{
  "hop_length": 160,
  "input": "log_mel",
  "tokenizer": "char",
  "subsampling": 2,
  "layers": 12,
  "width": 384,
  "residual_init": "zero_last",
  "optimizer": "soap",
  "beta1": 0.9,
  "shampoo_beta": 0.99,
  "one_sided": false,
  "adamw_lr_other_params": 0.0013,
  "adamw_weight_decay_other_params": 0.05
}
Rows from block 8 of a small CTC audio transcriber, named by matrix and row number. Rows with one number belong to one neuron. Each number is 128 + 32 x the weight over its row's rms, rounded and kept within 0 to 255. All counts start at 0. Numbers have three digits each.
After each neuron's rows are labels from the 100 clips, of 14976, where the neuron reaches its highest value: "loudest" is the band of the loudest frequency at the time of the peak; "strongest on" is what is common among them. Only what is clearly more common there than usual is listed. The data: telephone keypad tones over noise or synthetic speech.
# fc1: MLP up (model.blocks.8.mlp.fc1.weight, 2304x384), inputs 288-383
# fc2: MLP down (model.blocks.8.mlp.fc2.weight, 384x2304, transposed), outputs 288-383

fc1.210:094108131136079116139115127139009072149095130147127135116131087099159133176088172136146099205126131189132131108076084119092136031121135153141122175135157120124089140092118142151152148064063105103140097168117031167088167114142142070135109122192074098135123131097106136130124106142124056130
fc2.210:047135104108113110155091120087017070174057102090105148145093134143100164111186116185185144050176088098031127101133093137139159120108210139143096119130095092154080088123141061128185109111101135109142127069126119103169020127093073118157109085051077148120134064170115143100154106126116142142
loudest: 500 to 1000 Hz
strongest on: reverberation; number of keys: 2

fc1.44:150117097112107114149136126095146113134156167146095109107129139124137131147125142185148128146076136166140171150113079109188164126136080122095153102085106142117119142169173112123135170151152121185056184130099147148139194112167176098106114141106141133119114128100140147140156077130165064168
fc2.44:123113142132100161126174129159095117171140106142084032136098142089143122127063061199144135144077165132125203041172151119105110129140112079111110168091108195092132093106123087096098136167159137084125173167135121121143086089127131144164101115183089091110095126127176162148087129108164126117
loudest: 4000 to 8000 Hz
strongest on: number of keys: 1

fc1.357:148116155172080074140121135101082126208136248091101113152084131136132126112122072106103124120123155120081149071121082155168083093192136108121121196095101106141133164123118105136107163143138136120143180105136157157120151109109102097131082124106119151075107201133086125132178160112126118175
fc2.357:255119171156100092150116124117145104143102075082105091110176151153127181104125132164083192181132165158144169117093130123110104109110091161123114095136122182155145120109197156141140145181115143124105195184154107124111078131143121130094118140075072119127170122145133124107125140145071111083
loudest: 1000 to 2000 Hz
strongest on: reverberation; key "1"; number of keys: 9

fc1.99:117133105112115108171185137144127170075172114086134192166158140125158135174179095086147126141148135157106139095100101125136109140082103057166108093146152176154108100129124194092155128117139156160141182110109119100132127106199130204182173141128112097092120139162134106127084153124117111134
fc2.99:052134077154140104139123153152084138094117158112130146169105120144087111094158148100068109149095084167131099099065140138136130138065151094129149092150198122178154096122119077100159155085125159153134165126077127174122165074085123162138136178106110160127082129172087161101159093179099104153
loudest: 4000 to 8000 Hz
strongest on: number of keys: 1

fc1.146:181150064142149108108068118200102085111116148156073155178113075133117067101113119100141170153113053176184101142157144166128138132111134153133156155122136099146155091146154147115153152176155121122084159077029095105108105161107216109101163121110131154075118108142148106130187120101139118155
fc2.146:139141122183119116088110122095155109164156136089115067069072116107174123081061120154189132155093175142084157077106096062150170117136128125092101134118114163115112169081125114084160116124179118100096123096125067115080166047153121180135099132105175124130077138136162119138107136091162133114
loudest: 4000 to 8000 Hz
strongest on: key "4"; first key: 4; last key: 4

fc1.514:199165111124157113104143118102121103104144125085184126152022047153126143095144133108104180136112119165175128064158123153101092073079130197116110171098131168138047126194146168157106086111178098127176113128091170125059130175107141118099134095135137175085071154131173129119165117114140161170
fc2.514:109122173144136116112184108107131129187163150159123111188071159109122141128173097130155132180075167123099144155138067236098180103141115087114124179146073141116149149164095130143155090117136093104190117134156128133159089076142194077099123086020111102166117128112123142166114126080180129126
loudest: 1000 to 2000 Hz
strongest on: key "*"; number of keys: 9; number of keys: 8

fc1.622:144124132108184169102088144073137122085141133135141129142114135139127127107114152147149084181160146116121162090146126126090152124108135133158129090137101127094104108136130167091118165077101102183132131132070169085096116119108161063134062107168136178137106094160161103138118130129167085074
fc2.622:116156187125162134151153100176117060083143133172097066142108126140114115162146167144109134118087092138124186118114158114125136119123169134145135119185125157135207089179151141113142138130092137043085101147097122112149144174143169175100101167046133109115099118140130129135135146126097101132
loudest: 1000 to 2000 Hz
strongest on: key "1"; number of keys: 9; number of keys: 8

fc1.644:170148154121088112177100088101149072074155133112158135121107112202092113122122112140158099120139152065159137100081176144172118053121096104135146151179140157089088162089153097120078119064115129124142079167137072152109150141088116170098136153155105117078083137095184092080178108113160183128
fc2.644:160122156111077138142141139132179144158100094166123082123088087108113171090164164166120116114110109141044160149140093195165110100106148155107128161095091123160090138103141163145171102122126147072152123089119123128095047102168089156109145111078144167121178192161133156139150073146120138168
loudest: 500 to 1000 Hz
strongest on: reverberation; number of keys: 7

fc1.313:151125088140110118167085152201181114123101108108098130094062096119165049179122147122092143069121136142191154140109129154111078107101128144123124083173111127043128053111135164156172097091161123129100165153161169080151098075145089123113090147184124143182136127101119136138115120167120075078
fc2.313:048106188167139170131165112109170086107160084142142114169110138084183168161068092139168141121102155168137165083113150124091162098144154102089110064162116138105152105110170146100094090150108124122150119051135100105107151087139110164138137092105149070145134121124187129175120127138139119137
loudest: 500 to 1000 Hz
strongest on: key "C"

fc1.461:149128068096119085144110149154168139185118176175157111117125170139162076083158161093128083114075061113179115133146092174075113122090161170138114165126128092155197103139083123208113152139113129083114122074089158172099128125126185157110121097116183166115117109137142135103167206075133128092
fc2.461:201117105138134118095128138085163120192151165121146106146097110125190109086064094137157107167122133165087175117137124139132123108143154113159129076118077138149091148118105092067143109146174094139137115097122086154071168098171089132150067071085107169127049117155179170097111117122133127176
loudest: 4000 to 8000 Hz
strongest on: key "B"; last key: B; first key: B; number of keys: 3